A small image classifier, trained from scratch.
Model: 2.73M parameters, 32-pixel images, arch poolformer, norm layernorm, activation silu, patch size [2, 2], depths [4, 7, 4], widths [80, 160, 320].
Rows from block 10 of a small image classifier, named by matrix and row number. Rows with one number belong to one neuron. Each number is 128 + 32 x the weight over its row's rms, rounded and kept within 0 to 255. All counts start at 0.
After each neuron's rows are labels from the 100 images, of 14848, where the neuron reaches its highest value: "peak on" is the class under the peak. Only what is clearly more common there than usual is listed. The data: cartoon faces.
# fc1: MLP up (model.blocks.10.mlp.fc1.weight, 320x160), inputs 80-159
# fc2: MLP down (model.blocks.10.mlp.fc2.weight, 160x320, transposed), outputs 80-159

fc1.68 [132 160 145 154 116 149 119  79  79 141 152 143 161 191 137 117 121 166  93 120 159  99  92  69  86 175  89 150 176 103  96 126 105  97 154  74 182 147  65 105 104  72 125 105 155 102 158 132 153 128  51 127 121 151 115 117 111 165 171 153 155 120 165 120 173  74  76 174 150 114  87 100 111 172 100 137  81 152 113 135]
fc2.68 [132 160  92 108 139 190 132 115 133 167  93 122  59  78 170  96 158 137  87 133 123  71 108 106 163 150 111 148 160  74 199 150  95 166 100 124 136 139 109 146 157 113 174 169 118 134 181 152 136 176 135 168 100  91 139 135 132 137 116 122  83 165 125 143 167  81 114 150 109 129 157  97 132 126 162 147  58 165  72  97]
peak on: hair

fc1.141 [109  51 115 133 127 116 113 167  90 170 123 123 147 152 114 162 132 141 135  81 168 167 106  99 127 109 113 123 180  79 121 120 215 105 139 132 134 181  86 121  85 116 175  78 123 114 115 111 202 118 126  97 174 112  55  93  96 115 158 104 128  81 220 145 115 148 117 109 131 127 117 146  66  62 142 113 144 155 178 166]
fc2.141 [ 80 143  98  67 180 139  85 156 120 129  51 168  92 138 100 142 190 119 193 151 136 160 140 105 167 168 166  72 177 150 150 133  57 164  89  88 123 111 109 134 153 140 177 151 144 151 166 158 147 103 152 119 145 123 144 170  87 141 140  73 112 120 131  98 145 132 122 120 104 118 104  86 181 111 137  67  98 141 146  76]
peak on: skin; hair

fc1.252 [157 125 155 112 183 117 181 181  95  99 141 140  86 158  71 154 175  93 106 114 169 159 118 189 184 136 171 102 110 150 153 109 138 126 155  85 156 144 104 127  97 118  65  47 110  13 116 118 170 145  94  88 192 145 143 150 223 110  88 123 113 118 164 111 124  43 128  93 130 116 128 142 108  96 131 138 110 122 130 117]
fc2.252 [115 132  98 130 112 117 139 102 135  95 152 164 101 118  35 111  67 154 155 124 131 203  58 194 103 133 133 121 135 170 132 126  95 127 219 137 183  86 144 129 120 117 188 111 106 158 174 134 103 128 153  70 137 167 148 193 117 154  24 137  76 128 126 119 142 166 120 127 139 111 110 145 163 126 128 132 109 117 110 173]
peak on: hair

fc1.298 [114 138 169 140  80 144 192 150 140 119 156 154  90 162 122 157 141 122 125 143  97 131 168 137 137 119 101 116 114  72  58 154 173 128 112 188 104 129 139 112 126  69  72 107 186 188 147 134 136 121 120  33  87 155 153 123 131 167  94 153 143 102 136 136 182  80 121 157 111  60 115 138 177 135 134 124 107  79 182 158]
fc2.298 [ 78 143 104  87 118 158 111 137 167 214 125 157 110 140 122  59 129 146 152 181 135  89 144  70 198 109  90 115  78 108 144 126  90 148 173 124 138 139 161 121 160 113 152 184 141 162 203 104 144 143  85 100 101 165 180 138 130 118 125 187 119  94 105  95 160 113 145 103 173 126 127 128 194 154 123 133 115 149 139  79]
peak on: skin; hair

fc1.71 [118 148 113 176 125 119  83 147 150  72 178  86 120 171 133 163 133 165 109 210 118 128  86 124 105  79 131 115 101 108  80 128 146 110 113 171 172 147 176 133 171 142 140 120 161 161 135 131  91 150  67  59 195 140 129 130 134  83 103 183 154 167 114 148 122 112  98 125  93 159 157 119 100 118 100 133  98 142  77 128]
fc2.71 [153 123 141 192 142 177 125 147 142 130 159 140 153 113  93 166  80 195 134 136 133  67 121  73 114 109 132  96 111 124 133 103  93 153 116 121 200 104 125 104 135 133 135 133 165 132 109 146 154 106  73  77 120 140 134  74 166 105  91 140 101 121 167 140 115 112  99 103 106 135 151 112 109  96 141  94 153 115 119  39]
peak on: skin

fc1.115 [162 105  79 130 143  81 113 159  87  88 120 113  80 118  92 139  99 147  78 129 170  71 194  99 186 162 137 134  87 153 131 116 195 143 139 157 108 133 134 118 152 148 137 156 192 211 142 125 141 100  99 157 110  99 115 214 166 108  93 127 161 150 154  74 167 120 113 132 105 163 115 154  90 111 172 158  66 137 177 153]
fc2.115 [158 123  50 166 143  85  90 145 137 161 163 120  93 163 135 156 102 118  82 151 149   2 185  43 169 107 136 132  95 120 135 134 183 101 124 142 136 138 110 107 121 113 117 130 158 154  90  99 126 156 102 128 136 127 131 155 151 131  69  87 126  94 123  67 141 112 104 135 169 190  95 132  63 153 155 149 132  95 178 158]
peak on: hair

fc1.185 [160 130 150 179 142 100 128  97  92  70  94 129  95 174 105 162 132  89 105 118 146 124 118 205 154 128 128  72  82 168 160  99 140 126 153  82 152 105 128 105 169 115  81 111 132 105 134 114 157 160  91 124 136 129 174 117 127 130 143 133 123 126  87  58  84 102 114  85 123 110 132 114 105  99 166 165 157 163 102 186]
fc2.185 [143  89 102 150 163  98 112 101 145  71  74 192 111  99  81  94 122 167 148 137 111 180 105 156 145  87 105  99 146 171  97  93 133 170 186 152 168 128 120 145 108 123 159 138 100 103 158 147 111 129 130  86  61 117 168 120 104 140 150 147  25 129 108 169 158 112  69 171 117  83 152  84 121  94 153 119  91 114 114 136]
peak on: hair

fc1.32 [155 139  63 124 172 146 138 132  91 130 202 184 118 163  79 212 164 113 166 184 125 147 110  89 166 113 131  73 113 177 165 115 128 130 163 148 170 121 116 102  90 158  71 106 139  32  96 135 164 107  95 164 105 110 119 109 120 126 101 160 127  98 107  71  96  37 116 159 114 175 121 138 176 133 115 125 114 107 159 165]
fc2.32 [ 89 131  77 103 105 160 171  86 149 124 122  94 176 144  76  95 139 180 151 210 168 135 138 156 109  98  89 119 135 170 136 170  99  85 171  98 158  66 104 113  89 108 208 105 119 134 110 163 102 123 121 136  72 181 155 183  77 147  90 163 130 151 140 130 154 129 167 115 135 170 124 148 121 141 124 158 134 119  86 166]
peak on: hair

fc1.82 [152 158 144  76 204  57 164 155 114 158 104 151  89 149  35 163 123 116 171  93 132 100 142 129 130 110  55 176 132  58 184 107 120 164 129 105  86 125 152 106  91 127 103 138 136 131 152 117 140  77 146 149 106 116 130  78 137 125 158 161 163 133  95 157 109 117 201 141 118  63 126 103 100 145 130 190 168  99 130  90]
fc2.82 [127 108 123  97 137 144 175  70 134 122 131 115 106  58 147  98 120 129 168  93 105 122  91 180 153 128 160 136 134 140 120 111 114 156 136 121 100  83 111 133 179 166 205  96 243 172 121  96 122 139 137 123 150 101 117 145 108  95  89  97 139 153  77  61 131 160  42 130 110 172 184 127  81 139  70 155 136 105 114 115]
peak on: hat; hair

fc1.79 [124 142 145 119 164 122 105 167 118 132  84 157 138 182 119 172 112 136 127 120 132 128 117 143 146 171 177 120 141 156  93 165  92 136  95 125 149 172 132  96 100 205 150 105 191 163 110 143  87 134  79 130  61 117 101  81 116 169 177 185 136  57 120  44 160 122 160 188 192 115 124 113 123 148 119 113 166  93 189 172]
fc2.79 [153 115 116 130 135 134 109 121 161 181  80 114 153 154 117  91 144 171 131 137 160 111 132 122 131 135 130 137  92 161  97 119  96 112 112  97 141 128 116  80 123 148 200 108 245 159 120  80 114 125 206 134 191  97 150 108 110 176 146  99 137 121 186 170  86 117 181 150 128 150 127  59 100 107 140 160 133 125 155 128]
peak on: skin; hair

fc1.239 [176 149 121 129 166  98 147 115 154 150 157  71 110 148 138 126 151 153 127 190 144 125 143 101 119  70 106 182 126 173 122 152 134 142 180 102 134 106 144  84 123 114 173  78 106 153 133 171 156  99 142 144  79 157 109  74 162 116 145 110  86 144 103 110 118 104  76 110 186 135 108 152  88 222 110 106 133 125 152 115]
fc2.239 [113 118 140  71  86 127 177 155 151 184 125 120 171 102 111 104 112 126 137 142 130  56 109  76 174 170 142 118 187 144 166 135 138 122  89 114 139 101 120 107 177 147 165 180  56 133 148 134 149  96 134 132 103 150 171 151 104 102 112 167 140 110 131  72 135 144 213  87 163 135 118  92 174 130 141 132 127 154 152 105]
peak on: skin; hair

fc1.245 [141 122 129 103  89  62  82 167  84  74 132 197 126 182  82 136 128 177 147 144 136 119 107  75 113 145  99 121  71 127 179 136 133 108 165 112  85 106 195  95  91 141  96  81 138 153  78 157  90 139 128  68  97 172 114 118 121 131 128  99 136  90 149 118 171 155 115 155 148 123 144 121 152  94  78  99 178 141 183 106]
fc2.245 [128  99 138  74  80  66 129 143 122 173 175 176 132 203  96 141 139 127 172 159 161 152 160  75  76 118 117 101  69  98 169 158 124 120 187 138 134 155 129 103 129  97 123  95 152 147  86 175  28 161 134  95  96 162 131 130 144 161 183  91 145 126 150  99 171 160 122 143 127 112  98 130 136 137 112 131 115 156 137 129]
peak on: hair

fc1.156 [151  85  77  82 125 146 109 101 106 163  85 140  82 120 141  58 100 137 106 101 187 168 135 112  91 114 154 118 149 124 154 119  92 190 103 228 135  83 151 114 160 161  96 141 142 152  97 148  89  62 174 140 120 156 119 156 116 113 152 114  98 119  97 137 140  76  99 171 193 118 161 111 138 117 186 178  92  70 177 170]
fc2.156 [157 155  69 100 127  83 121  89 102 180 109  91 124 111 130 151 186  59 175 166 170 183  99 144 167 139  99 104  94 171 123 148 161  81 108 159 130 142 162 132 178 153 166 139  90  88  76 133 131  97 151 109 147 157 167 123 128 140 148  76 129 115  68 133 102  88  89 114 182  94 132 178 204 131  82 117 105 140 116 126]
peak on: skin

fc1.38 [102 118 179   0 182 155  94 137 146 118 179  87 120  99  82 180 196 131 122 144 141 138 156  74 128  90 132 107  93 129 116 184 118 124 135 184 124 156 160 107  94 132 147  70 125 110 100 119 137 152 146 143  90 149 110 116 117 139 122 152 123 155 113 123 106 125 134  96 171 114 149 134  96  88 115 163 107 139 151 180]
fc2.38 [ 95 140 141 149  93 150 104 131  50 201 157 100 103  79 160 114 149  91 166 149 130  79 145 102 141  94 183 135 121  93 117 207 140 107 151 202 118 109 110 101  94  86 154  99 149 114 131  95 182 130 138 132 127 107 132 187  86 139  92 147 176 124  63 161 117 151 160  93 166 115 127 142 180 144  82 133 149 123 148  70]
peak on: skin; hair

fc1.214 [109 109 132 134 103 152 154  89 148 103 119 100  67 109 142 129 125 121 118 169 146 134 123  86  97  85 131 134 157  63 207 122 119 164 163 181 169 105 178 160 149  95  79 146  97 150 115 146  92 127 146 165 100 127 153 170 104 115 160 128 168 129 103 118 143  97  93 155 121 125 118 126  98 162 171 195  98  82 161 173]
fc2.214 [163 123 120 120  72 131 153 206 148 121 129 111  83 115 155  73 167 113 137 137 133 140 120  72 121 132 110 155 124 110 103 120 114 111  73 140 157 140 163 158 115 168 127 151 108 115  80 107 154 109 102 124 156  97 148 103 131  84 143 132 102 174 117 181 124 151 107 115 130 138 141 130 151 122 135 191 160 132  94 118]
peak on: hair

fc1.291 [103 122 160 191 159 144 150 117  87 127 120 164 102 137 117  33 193 122 101 125 102 128 144 163  63  72 140  90 146 168  86 179 126 114 119 145 118 156 144 163  78 133  76  38  70 140 149  90 124  83 122  91 177 179  96  79 149 162  91  83 115  89 142  92 154 143 129 186 185 206 124 133 118 123 147 150 147 155 183 166]
fc2.291 [125 155 159 166 141 156 155 132 135 200 145 156 146 118 185 131 162 141 117 179 132  93 107 121 133 132 122 133 101 133  89 151  94 128 113  94 156 120  97 207 125 174 117  91  77 152  88 155 156 156 140 124 137  58  72 119 145 151 130 126  82 158 137  95 158 146 152 124 139 127 115 109  63  82 128 128 187 176 105  82]
peak on: skin; hair

fc1.312 [ 95 129  99 142 164 121  95 202 172 117 189 169 104 128 118 151 131 156 113 128 149  96 120 120  42 125 154  94 128 112  93 165 186 142 156  78 149  66 105 133  74 131 142  88 122  99 119 157 156 135 171 146  75 167 133  77 186 135 118 171 112  91 126 172  73 131 133 128 182 126 107 154  66 131 188  87 126  83  88  87]
fc2.312 [166 126  81 179 163 151 103 167 108 176 136 134 152  90 166  79 140 139 124 150 124 123 121 184 132 155 153 164 111 146  73 108 149 100 127 110 119  42  95 135 100 126 105 159 135 191 133  95 128 129 153 100  94 165  48  95 152 133  97 222 112 103 129 148 139 131 168 156 115 137 115  86 109 124 126 128  82  97 124 134]
peak on: hair

fc1.118 [185 138  59 104 118 128 111  63 169 131 156 126  85 140 149 141 186 159 162 143 147 113 176 159  88 114 136 148 154 124 146 191 127 126 149 186 137  73 172 146 155 190 129  94 134  69 142 203 135 122 151 128 118 145 175 132 112 112 134 154 187 164 161 174 118 128 181 118 107 102 191 121 116 139 130  86 100 123 110 190]
fc2.118 [169  92 110 154  80 206 136  92 107 109 132 154 107  97 154  78 130 120 181  80 139 101 185 115 133 109 145 163 145 181 129 125 112  70  94 132 104 126 182 115 150 100 101 174 154  81 117 131 153 109 129 166 153 102  77 123 125 111 103 149 104 172 130 198 109 148 165  93 147  98 111 157 137  90 150 102 115 107 160 108]
peak on: skin; hair

fc1.286 [205 120 122  90 164 170  99 148 163 142 101 106  95  91 120 132  84 177 172 162 107  86 132 158 134 146 103 179 168 120 176 148 156 110 129 154 126 136 107 131 120 186  69 137 112 122  86 153 109  93 123 167 125  71 100 101 146 135 109 177 153 112 153 167 141 190 105 141 125 158  62  97 164 101 152 175 144 128 127 155]
fc2.286 [151 206 129  87 171 135 169  86 176 187 131 122 140 114 151  86 115 129 118 123 185 138 165 120 181 135  80 141 171 184  95  94 136 163  78  82 176 104  98 159 147 183 131 146  77 107 109 140 198 147  93 115 172  63 145 153 158 113 122 144 162 119  72 133 171 186 124 124 173  89 132 169 148 106 167 203 135 130  87 128]
peak on: skin; hair

fc1.7 [ 80 118 145 166 161 130 108 127 194 102 123  96 109 187 150 141 163 133 129 104  89 177 125 205 117 109 196 125 116 151 137 114 184 138 181 113  70 163 141 114  93 115 103  73 106 164  75 115 116 130 128 136 140 180 158  85 134 101 135  95 195 147 154 107 140 111  13 102 137 183 120 121 104 160 102 172 100 123 165 177]
fc2.7 [ 85 161 141 145  83 169 109 111 128 127 147  91 183 134 114 160  80 104  92 118 186 134  82 147 114 180 130 136 160 157 114 131 155 115 117 124 146 132 161 107 132 137 191  80 186 112 109 127 198 142 136 152 116  81 164  99 133 104 138  99 150 118 155 111 166 132 150  29  63 174 110 116 150  96 105  87 128 136 140 119]
peak on: skin; hair

fc1.113 [127  96 170 150 181  74 137  91  92  76 106 135 166 108 106 161  57 135  80 109 147 125 128 149 141 114 159 155 118 111 171  70 176 117 196 164 116 136 131 126 144 178  96  76 107 109  87 157 107 183  95 142  89 128 146 165 130  51 121 131 119 137  72 149 111 146  86 128 181 111 111 117 121  68  77 175 156 160 113 112]
fc2.113 [116  92 185 160 133  87 147  28 119 127  87  99  99 142 149 135 126 139 103 151 113 144 112 156 154 153 165 146 120  96 133  91 160  65 146 156 118  94 126 157 119 134 198 126  95 103 129 160 126 203 147 156  93 170 146 184  87  85 130 129  97 130 117 110 102  88  91  96  85 109 147 110 156 100  77 123 127 138 137 107]
peak on: hair

fc1.164 [197 128 142 114  87 138 107 154 159 129 197 137  95 209 125  95 165 139 162 146 146 121 186 138 127 143 139 171 192 188 150 164 118  37 178 103 103 127 170 104  95 134 161  91  80  75 107 136 107 121 128 102 109 120 118 114 132 147  68 120 116 162 117 182 143 144 159 204 115  89  89 134 131 128 108  92 178 176 124  96]
fc2.164 [144 122 123 127  85 149  89 161 132 142 169  84 169 130 108 101 143 135 110 119 144  60 186 152  84  87 168 190 143 180 169 116  51 103 145 104 136 155 139 136 104 115 214 101 165 110 121 186  82 146 149 114 149 136 110 129 103 133 114  79 164 142  90 194 144 130 180 144 137 120 117 163 118 124 110 114 156 109 131 143]
peak on: skin; hair

fc1.305 [107 101 100 116 112  99 153 174 152  94 191 150 127  91 147 181 174 138 137 100 111  45 132 157 124 181 164  99 153 195  75 191 171  93 141  93  99 103 142 141  89 148 169 170 160  96 128 135 132 126 132 149  93 164 163 143 157 140  91  81  88 142  69 151 164 107 112 111 143 170  48 149  83 121 123 130  72 127 142 102]
fc2.305 [101 100 136 158  93 182 119 100 151 159 146 100 152 109 161 123 167 108 121 144 109  83 149 109 106 203 146 137 112 182  98 137 196  80  47 139  98 155 108 156  87 142 192 126 148 115  78 115 131 123 108 134 144 119 136  84 195 112 120 116 114 124 130 142 123 136 127  82 124 183 118 172  98  93 140 112 151 130 187 181]
peak on: skin

fc1.183 [170 127  93 159 126 174  67 104 145 115  93 182 113 136 173 125  73 111 172 106 135 102 135 165  93 136 110  87 125 155  83 107 159 103  73 131 162 123 177  84 126 132 107 171 134 151  98  81 113 112 125 138  95  99 133 126 131 121 142 202 152 181 108 125 171 137  81 185 151 155  90 126 113 118 219 126  69 134 113 140]
fc2.183 [144 129  83 131 163 179  99  95 123 217  92 115  82 155 155 163  66 149 154 191 122  67 177  88 159 146 117 140  90  95  99 140 111 156 109 164 178 150  49 107 170 125 177 115 146  95 201 118 160 109 120 156 122  75 132  80  89 121 120 147  54 152 138 115 150 121  89 111 112 146 134  92 103 137 145 127 136 145  77 140]
peak on: hair

fc1.146 [147  91 158 156 184 134 100 104 128 131  95  90  77 227  95  99  93 144 139 120 152 140 131 160 113 110 100 190 163 134 122 170 151  97 200 127  88 135 109 139  74 160  50 120 132  79 117 153 125 135 131 105 129 188  79  54 113 161 134 124 113 119 138  86 112 154 138 152 119 154  85 113  96 102 131 101  98 101 132 165]
fc2.146 [123 143 125 117 204 161 115  88 111 195 100 157 105  95 160 133 111 117 128 161 188 136 163 152 167 152 151 127 103 101  81 120 141 104 124 121  95 164  70 138 156  98 150 127 120 108 105  90 134 119 118 151 157 102 138 124 126 145 186 107  58 121 125 153 126 160 129 123 156 137 153 114 135  66 141 154 116 117 185 102]
peak on: hat

fc1.303 [106  89 129  85 102  84 169 106  86 112 120 136 126 204 121 138 217 171 123  54 107 168  93  83 143 125 121 161 103 107 128 117 169 131 122  87 138 142  82 129 114 145 102 111 126  96 141 101 125 122  79 118 175 206 132  99 177 126 137 153 140 123 140 135 137 129 158 125  96 160  87  91 144 142 155 149  60  54 174 162]
fc2.303 [113 119 131 129 134 148 136  81  36 119 180 130 134 146 136  86 173 151 116 106  53 162 113 109 122 109 126 160 155 115 108 133 143 141 204 100 179 160  83 139  91 134 116 153 138 167 143  50 158  86  96 108 107 205 126 118 152 101 112 177 137 112 130 150 114 182 142 161  96 124 148 135 144  88 161 177  83 125 148 142]
peak on: hair

fc1.74 [ 99  77 107 164 140  86  83  98  54 185 110 176 119  87 134 136 185 111 163  79 133 141 171 140 102 119 128  99 154 112 161 123 150 122 147 200 112 139 144  93 129 137 194 109 111 127  55 145 130 113  95 102 155 170 116  88 129 146 149 175 148 140 139  86 168 106 161 155 151  49 123 164 125 115 100  79 128 117 106 150]
fc2.74 [131 108 201 128 120 153 117 170 126 108 129 137 129 132 106 173 102 117 132 148 187 155 133 148  84 117 153 137 125 207 135 167  93 114 179 108  97 137 101 153  96 142 170 153 178 125 101 107 112  95 109 151 155  94 127 133 123 100 175 109 156  63 153 164  63 133  99 103 106 117 120 137 114  93 174 165 120  91 141  44]
peak on: skin

fc1.16 [103  90  90 145 128  97 159 100 116 158 198 189 113 181 129 132  99 121 129  93 189 158 143 103  92  72  91 174  89 160  94 164 158 100 145 107  83 175 157 139 100 142 120 153 158 155 140 116  84  90  93 191  99 151  89 145  97 186  98 140 128 148 140  80 108 109  96 137 191 129  74 132 125 155 109 150 116  91 149 133]
fc2.16 [ 77 184 147 121  90  94 127  80 155 172 116 131 114 152 123 121 107 181  95  94 183 194 128 117 153 158 148 155 138 162 101 182  99 102 158  42 129 140 130 124  74  92 103 128 182 179 127 171 117  50 172 118 144 122 158 190 130 125 166 127 145 159 139 127 114 153 114 120  76  98 134  83  65 148 121 140 190 170 141 123]
peak on: skin; hair

fc1.33 [148 151 106 133 108  66 149 132  87 133 171 187  96 210 103 108 144  87 134 176 144 127 135  97 136  81  82 141  85  91 161 122 118 132 129 161  93 132 170 130 175 100 122 146 167 108 162 153 153 131 126 101 102 185 135 120 103 125 127 106 144 143 139 139 164  72  86 166 121 109 173 160  97  96 132 134 170 179 152  84]
fc2.33 [122 126 129  94 118  84 147 145  85 253 138 167 156 139 143  77 110 153 114 184  95  84 240 100 143 101  88 109  91 158 137 148  74 158  94 126 138 142 134  70 167 139 154 158 176 125 133 121  81 147 145  93  92 208 118 115 108 153 125  78 121 115 128 110 180 126 112 155 148 160  79 187 119 142 158  94 111 167 126  80]
peak on: hat; hair

fc1.11 [146 111 160 104 174  97 144 121 156 101 141 175 169 189 125 123 150 149 150 143 110 161 159 140 152  99 131 139 143 159 110 115  92 198 159 187 106 127  54 118 154 130 121  78 150 107 172 117 129 120 133 150 122  92 125  82 164 115 107 169 133 110 159 141 152  86 114 187  60 155 192 114 111  82 119 147 128 104  96 128]
fc2.11 [125  87 137 101 119 106 138 147 144 184  53  98 154 149 125 141 133 140 180 151  62 124 251  70  93 117 149 165 128 182 117 172 103 175 126 154 112  83 134 126 148 160 168  91 187 146 112  66 134 151 115 127 136 116  80 126  84 152 117 136 105 137 126 137 154  72 104 136 106 143 104 158 133 110 164 143 132 126  96  96]
peak on: skin; hair

fc1.225 [100 138 117 168 103  85 140 143  78 136  93 170  80 189 150 137 141 118 143  98  80 125 154 187 132 117 114 160 129  87 156 121 119 145 107  50 138 167 125 111 117  74  69 136 103 136 153 135 156 108 107 109  99 107  91 115 140  97 136 105 187  93 103 130 127 163  63 164 146  93 171  96 111 138  94 140 138  54 131  81]
fc2.225 [ 78  87 107 150 136 186 153 114 131 167 141 115 114 130 199  95  83 100 116 122  95 134 130 125 144 163 130 101 108  75 124 233 115 117 110  99  97 117 100 106 140 105 161 148 173 110 111 104 154 115 143 174 128 121 125 115 117 125  76 100 129 148 143 149 100 165  74 135 147 214 125 154 122  85 101 109  71 166 156 122]
peak on: hat

fc1.272 [166 134 157 100  92 110 152 154 211 100 136  86 134  92 104 149 128 144  91 140 153 155 102  30  82 134 125 196 122 162 158 181 149 149 155 127 152 144 106 115 131 189 116  57 150 117  61  77  88  54  94 117 132 121  59 121 161 122 116 114 119 131  93 131 133 163 194 164 148 173 179 146 134 141 125  66 142 158 137 116]
fc2.272 [199 100  89  90 107 123 122 151 193 138 170  89 144 132 126 116  80 112 177 134 161 118 152 104 158 127 112 150 137 157 159 118 107  87 154 142 124 126 158 115 174 117 171 179  87 168 117 111 132  80  92  87 157 125 142 131 117 112 129 175 146 152 105 141  50 115 158 116  94 135 189 135 142 129 160 151 163 110 113 116]
peak on: hair